config.yaml
horizontal_flip: false
arch: "repvgg"
norm: "batchnorm"
kernel_size: 3
loss: "cross_entropy"
optimizer: "adamw"
batch_size: 128
lr_schedule: "step"
Rows from block 5 of a small image classifier, named by matrix and row number. Rows with one number belong to one channel. Each number is 200 + 40 x the weight over its row's rms, rounded and kept within 0 to 999. All counts start at 0.
After each channel's rows are labels from the 100 images, of 14976, where the channel reaches its highest value: "patch colour" is the nearest of a few named colours to the mean colour under the peak. Only what is clearly more common there than usual is listed. The data: histories of elementary cellular automata, time running down.
# c3: 3x3 conv (model.blocks.5.c3.weight, 160x160x3x3, each kernel summed), inputs 80-159
# c1: pointwise conv (model.blocks.5.c1.weight, 160x160x1x1), inputs 80-159

c3.70,261,137,177,120,217,175,154,203,233,205,256,236,193,200,186,207,158,184,223,207,144,289,197,172,151,210,166,172,223,200,259,294,278,111,213,209,237,181,110,186,160,178,213,177,175,107,140,217,175,243,238,205,197,222,237,165,156,175,158,195,198,236,158,111,210,210,253,150,78,205,235,147,183,199,196,145,186,191,207,205
c1.70,261,201,148,155,183,216,160,234,204,208,167,206,191,190,188,232,137,187,212,218,174,249,181,142,226,225,278,244,201,229,195,199,281,107,217,219,205,154,200,173,228,303,206,206,199,144,168,204,244,267,194,190,170,221,160,156,172,253,128,211,215,264,178,162,148,196,223,114,150,174,251,235,182,227,210,121,157,191,186,85
patch colour: black

c3.158,189,203,190,188,176,171,207,174,170,162,212,221,213,223,182,228,207,139,111,163,256,231,197,191,132,264,190,303,181,189,128,263,200,268,194,257,233,178,196,262,173,197,237,277,228,187,176,199,216,201,128,99,222,257,194,231,259,215,264,97,245,129,232,259,261,211,179,195,202,170,174,202,233,196,242,159,182,204,154,277
c1.158,190,203,66,217,160,200,201,181,199,114,234,229,243,234,199,192,212,158,180,250,218,194,226,195,175,236,144,229,179,203,168,190,172,191,167,272,89,155,215,250,189,166,180,168,141,217,152,169,211,228,103,230,198,219,208,176,175,162,142,203,135,174,213,194,230,206,180,141,233,124,127,142,215,177,89,145,170,176,188,167
patch colour: black

c3.27,212,256,194,270,267,231,214,265,242,221,170,229,174,192,207,242,182,177,182,148,241,238,224,242,227,301,262,223,251,225,181,245,213,234,167,233,201,282,152,191,241,217,265,243,200,182,171,242,223,176,202,209,209,217,224,259,237,213,188,181,192,201,233,207,240,185,179,204,97,214,93,221,211,269,178,184,180,242,190,182
c1.27,206,234,143,238,232,210,225,216,208,187,159,225,235,219,177,243,206,182,189,166,230,255,212,266,238,257,207,206,157,197,185,242,214,233,242,249,195,297,175,135,248,222,250,202,199,201,166,256,226,180,215,145,227,243,157,242,199,219,126,175,155,212,222,243,207,161,181,209,176,228,131,262,226,231,191,250,176,241,164,208
patch colour: black

c3.25,225,203,132,195,176,282,135,169,251,196,155,206,228,226,211,187,201,204,234,153,187,208,173,172,146,226,219,134,154,225,167,207,199,157,200,265,137,162,225,189,179,185,142,192,169,191,223,182,209,194,232,222,159,236,170,250,253,187,207,159,175,179,164,109,240,156,205,201,208,161,149,173,187,179,237,230,179,196,228,191
c1.25,231,198,79,204,158,259,164,175,237,173,157,181,257,199,225,166,239,161,225,156,162,213,184,208,136,215,217,98,172,234,173,196,203,181,187,273,176,184,228,188,225,198,99,194,161,189,227,231,224,181,224,215,220,233,172,244,234,220,206,175,183,160,162,115,229,172,217,200,203,202,135,183,204,190,221,215,153,167,207,188
patch colour: black

c3.96,210,194,192,197,204,127,199,233,173,158,195,257,172,184,204,209,196,202,202,239,233,231,173,194,179,191,218,250,206,148,195,244,197,220,155,142,205,226,84,168,192,176,168,195,149,191,180,157,172,244,234,218,190,167,143,219,188,185,193,185,270,207,206,188,158,214,198,149,210,161,169,151,210,219,183,248,158,155,150,144
c1.96,239,174,159,190,170,116,171,212,214,194,162,243,171,154,156,198,208,212,214,256,190,215,196,210,157,147,190,248,175,113,199,198,227,202,138,116,189,232,128,195,200,208,182,193,136,200,177,138,151,185,190,158,195,204,153,198,163,230,163,147,254,184,147,173,182,211,192,140,232,174,147,168,203,190,169,222,145,131,161,177
patch colour: white

c3.13,193,164,192,165,119,208,256,236,233,119,253,191,274,178,204,168,194,169,226,230,149,191,229,245,209,227,225,177,213,186,148,201,196,189,205,154,188,213,224,254,252,230,103,224,184,165,213,240,108,201,229,207,194,243,169,234,53,211,193,177,197,192,209,161,201,146,213,169,190,204,183,145,159,259,148,208,154,204,192,181
c1.13,177,150,190,155,93,202,242,244,233,103,243,178,249,166,201,185,187,194,228,240,126,200,232,242,202,239,216,147,201,187,163,178,211,190,190,145,187,231,234,243,255,209,77,186,168,192,223,245,149,199,214,219,201,239,150,218,86,197,176,175,171,197,229,155,206,126,166,157,171,246,161,168,146,262,132,205,156,205,212,178
patch colour: black

c3.149,238,251,131,174,201,234,156,217,199,228,196,196,228,211,210,188,186,188,241,133,155,177,110,218,226,189,162,175,235,195,260,76,153,118,170,213,174,140,175,216,200,144,259,148,243,195,228,198,178,203,138,204,139,199,201,167,194,176,208,196,224,179,170,77,202,224,237,146,210,165,192,250,209,161,164,230,170,190,214,210
c1.149,167,249,137,219,208,158,201,199,206,192,148,231,256,211,270,208,169,184,185,220,218,192,172,245,372,177,221,203,230,217,189,117,144,143,187,210,226,122,210,159,238,226,232,166,182,199,182,220,173,201,122,155,152,249,183,181,206,209,141,190,214,214,202,112,204,259,227,44,178,165,188,247,239,239,192,198,131,264,212,171
patch colour: black

c3.98,241,190,157,279,225,302,212,176,204,172,205,174,190,228,248,208,190,219,194,168,186,257,205,183,82,247,183,198,151,263,203,171,136,171,190,266,239,124,224,215,122,172,203,139,172,148,235,150,189,213,201,193,165,104,195,196,258,192,173,195,223,236,185,256,228,209,264,186,203,239,168,164,207,149,150,209,226,125,280,210
c1.98,200,200,167,281,194,288,167,167,182,163,192,153,185,273,280,211,172,172,150,124,203,249,164,185,126,228,226,206,172,266,205,154,181,194,170,244,203,130,218,213,117,161,195,172,134,180,237,127,184,195,204,224,175,126,217,222,262,204,193,184,225,166,191,239,215,220,266,178,144,227,175,216,210,128,156,221,225,145,223,197
patch colour: black

c3.100,216,205,130,207,147,215,189,162,116,174,155,197,155,182,237,150,107,148,190,171,173,137,205,164,203,252,170,223,146,177,230,171,215,206,149,240,258,211,191,224,185,202,161,177,214,111,67,232,125,131,161,175,163,209,229,159,123,227,215,173,166,184,216,129,198,192,214,148,168,171,194,238,81,143,135,206,125,204,190,180
c1.100,170,194,156,206,152,206,160,248,156,144,142,244,190,192,201,203,187,167,157,179,193,114,224,158,236,247,247,199,154,206,222,244,218,181,132,183,170,212,178,237,150,261,199,193,202,101,80,171,210,113,139,87,220,213,216,136,168,170,188,172,182,183,206,117,179,254,219,111,177,214,173,232,133,200,179,209,126,263,170,144
patch colour: white

c3.4,236,225,237,184,192,77,214,214,199,109,261,150,179,218,157,202,142,210,221,206,223,185,275,208,205,187,141,154,178,202,252,188,219,215,144,234,137,204,231,176,177,162,194,199,149,192,155,186,216,246,200,180,203,171,247,174,200,201,165,178,161,255,152,143,180,222,211,259,159,195,213,227,261,157,174,169,78,193,211,119
c1.4,179,254,187,177,163,130,262,179,191,168,254,164,158,175,192,176,152,146,170,246,150,193,225,210,194,110,166,167,197,218,218,183,143,183,165,211,191,207,225,170,123,133,193,109,92,194,182,172,174,190,105,195,186,99,216,168,175,189,148,115,141,149,186,173,191,223,211,189,228,218,244,142,198,193,161,215,111,178,187,92
patch colour: black

c3.57,178,231,120,186,228,189,220,222,259,164,241,238,191,194,200,238,214,233,203,271,181,106,103,130,211,176,186,223,179,183,194,207,168,131,129,77,149,215,176,207,182,206,172,186,176,213,243,139,213,225,148,214,190,172,222,131,245,204,173,189,157,238,229,243,207,200,154,194,182,179,165,215,192,210,165,215,177,213,220,171
c1.57,169,149,128,158,208,198,174,233,215,151,225,204,195,197,169,208,235,232,207,241,178,127,118,128,181,201,213,197,118,176,213,160,208,146,124,98,116,234,209,218,172,154,194,194,190,228,219,161,187,187,154,227,222,200,183,155,192,184,180,187,151,233,180,226,208,249,140,161,225,164,165,203,182,190,160,167,147,169,217,196
patch colour: black

c3.49,181,241,232,190,173,173,253,177,171,136,260,107,225,142,125,162,129,219,198,191,191,187,174,237,217,274,162,187,144,196,254,182,219,196,192,223,208,259,173,153,241,226,211,192,158,163,202,171,204,173,156,205,188,158,179,180,144,209,208,145,173,207,219,202,212,212,156,145,205,213,140,174,188,188,165,200,163,173,200,184
c1.49,196,235,244,172,179,197,245,200,188,122,300,123,225,108,148,219,122,179,175,196,138,168,139,204,166,280,181,212,172,202,281,205,238,187,193,203,190,276,180,175,215,245,168,184,135,190,198,169,144,193,155,198,175,163,202,155,156,197,163,140,197,153,237,180,224,212,214,144,208,230,151,174,203,239,151,202,151,204,210,136
patch colour: white

c3.54,171,165,161,181,180,138,247,161,191,189,245,221,221,234,197,240,256,168,176,230,223,197,183,164,229,198,213,252,186,183,236,117,162,129,195,195,216,183,171,197,215,239,128,168,150,113,219,141,169,220,184,220,123,97,178,204,167,246,188,170,254,201,190,182,173,230,159,166,168,246,200,151,200,204,206,172,214,226,198,166
c1.54,195,132,188,171,187,134,275,157,210,191,254,223,204,233,175,224,298,146,163,200,217,213,158,208,213,179,217,245,197,193,223,157,216,138,170,238,201,258,163,194,239,234,157,200,81,98,225,147,164,181,175,215,138,105,201,205,136,231,172,137,275,183,190,182,189,227,182,128,161,237,208,196,220,226,181,177,151,212,201,133
patch colour: white

c3.131,177,214,203,162,180,225,252,177,195,214,226,190,210,93,204,186,155,193,181,268,162,177,192,153,238,229,222,184,143,233,171,222,226,186,160,191,145,185,241,162,162,178,160,150,219,162,163,193,149,183,208,135,190,106,257,193,191,122,171,220,175,225,162,216,167,173,178,211,202,194,136,206,175,228,122,186,192,207,227,189
c1.131,168,197,135,159,194,242,250,173,232,202,224,240,222,152,222,170,156,132,173,238,168,173,177,170,230,196,207,175,188,238,169,220,159,173,133,209,155,172,218,175,177,161,167,119,161,154,174,183,163,188,203,187,170,56,231,195,197,125,176,182,167,213,116,205,158,193,200,201,138,184,140,214,184,249,149,208,142,217,225,151
patch colour: black

c3.118,194,196,176,204,170,94,198,188,147,161,237,140,203,203,158,238,196,164,187,194,182,268,183,210,208,208,121,197,202,179,136,186,179,178,256,203,225,272,228,204,189,224,157,137,193,236,170,194,168,205,142,145,158,207,211,142,205,171,121,119,172,134,175,136,125,198,152,105,235,177,199,227,197,182,210,175,142,179,187,176
c1.118,227,245,190,262,172,119,228,201,157,182,254,179,194,173,171,157,188,143,161,228,205,253,156,181,241,206,186,181,207,201,162,178,154,133,239,172,223,244,228,169,127,147,157,184,197,248,220,205,178,209,140,198,182,182,205,173,182,137,168,132,165,111,195,185,199,226,170,110,250,107,151,216,176,160,220,182,177,160,189,167
patch colour: white

c3.86,200,176,177,185,194,237,308,227,150,93,228,189,130,207,204,204,202,173,198,146,163,226,199,179,209,205,202,195,231,162,234,256,194,219,142,199,200,250,171,193,153,221,192,158,205,164,177,182,178,177,229,244,176,182,234,203,212,222,222,180,237,169,191,113,204,184,183,138,167,250,215,179,188,300,39,202,173,212,194,184
c1.86,210,205,210,177,178,213,258,230,209,141,239,200,147,209,193,234,206,191,201,142,197,276,205,225,245,225,237,210,220,204,233,239,222,226,188,211,219,290,223,169,211,294,218,172,188,246,171,249,230,187,242,250,206,180,190,198,223,244,200,161,189,215,211,147,204,201,130,156,241,263,203,239,199,316,135,200,149,294,168,188
patch colour: black

c3.139,239,218,210,200,186,237,203,229,207,141,236,224,172,162,198,234,185,199,141,180,239,177,159,124,207,183,222,209,203,220,221,183,230,179,231,221,256,151,190,119,233,223,137,166,166,198,167,187,142,122,151,145,142,191,182,192,217,139,198,178,248,216,230,225,179,236,275,159,185,223,126,222,159,235,163,252,167,218,194,167
c1.139,236,174,212,245,167,223,208,215,161,169,242,197,195,138,199,215,162,177,147,230,227,201,125,132,215,164,207,212,195,225,237,184,256,195,154,239,163,159,130,133,200,202,127,167,152,235,175,151,126,157,135,196,154,183,214,178,234,190,195,218,175,227,233,226,211,242,255,183,179,190,160,150,206,214,122,222,168,185,204,107
patch colour: black

c3.19,171,213,220,204,182,223,181,184,74,161,207,187,135,277,214,222,215,199,182,167,171,200,110,192,201,220,66,192,246,212,200,166,207,193,193,198,200,149,171,187,184,57,220,69,179,219,226,179,161,259,199,193,190,181,209,161,181,127,201,198,162,223,199,192,204,178,190,207,168,246,169,243,227,112,178,214,191,278,169,119
c1.19,141,216,235,185,225,192,165,191,101,118,187,185,140,256,228,264,181,240,207,160,225,195,159,217,235,218,109,182,229,222,210,152,219,212,196,203,222,196,199,200,233,68,233,101,153,248,211,169,175,259,218,174,176,194,205,163,201,125,156,210,174,216,191,167,216,160,232,185,145,247,154,213,194,149,184,217,159,287,223,125
patch colour: black

c3.11,193,259,203,142,238,221,179,190,199,212,145,230,247,232,190,189,174,185,143,252,247,212,174,183,236,228,130,241,201,130,87,194,244,224,224,228,166,185,214,233,187,213,188,186,213,174,217,189,235,226,171,293,135,151,230,219,170,181,224,196,164,146,191,212,234,78,195,220,115,169,190,183,98,189,195,258,159,183,151,202
c1.11,236,272,132,172,168,184,192,201,206,165,177,179,214,180,188,126,182,150,212,228,204,151,205,193,203,161,179,238,218,215,132,181,207,216,154,173,194,193,233,230,130,205,205,207,173,79,231,191,157,208,196,229,125,148,248,200,140,111,182,202,191,164,115,185,227,118,185,217,194,116,177,166,153,158,144,247,143,155,216,180
patch colour: white

c3.47,247,277,163,200,202,203,239,225,212,260,232,193,202,147,227,152,120,177,180,210,211,224,177,150,228,215,238,183,229,189,218,147,209,158,182,205,211,164,140,184,231,246,183,170,186,140,196,206,186,160,211,170,162,199,147,182,188,233,187,174,141,161,203,204,145,159,176,150,195,241,156,157,123,198,200,207,213,200,168,66
c1.47,191,255,192,196,210,178,227,253,211,241,260,197,201,119,200,179,126,184,150,214,221,206,132,158,244,220,224,171,210,192,223,189,211,170,164,194,208,188,124,191,201,240,198,155,141,154,200,185,217,160,193,136,149,183,159,154,225,208,148,129,116,131,207,162,155,192,160,147,196,245,164,153,103,177,154,207,161,200,182,99
patch colour: white

c3.127,175,226,140,165,206,226,192,189,187,217,181,175,157,222,155,170,197,168,220,163,159,187,148,137,208,151,205,58,176,224,183,189,180,158,189,107,187,213,189,151,155,168,164,207,210,264,227,73,177,212,167,196,179,168,171,156,191,179,196,203,287,210,133,105,207,125,198,184,187,192,236,270,221,236,174,200,249,183,224,110
c1.127,219,194,154,206,184,224,138,176,201,127,188,193,158,190,180,160,200,174,158,189,209,250,188,235,214,193,133,143,196,212,182,244,218,218,113,217,198,215,68,139,232,232,236,203,118,229,172,185,226,185,195,214,201,190,173,149,181,183,134,165,202,179,164,184,185,163,198,184,190,245,244,263,219,196,139,215,133,201,132,53
patch colour: white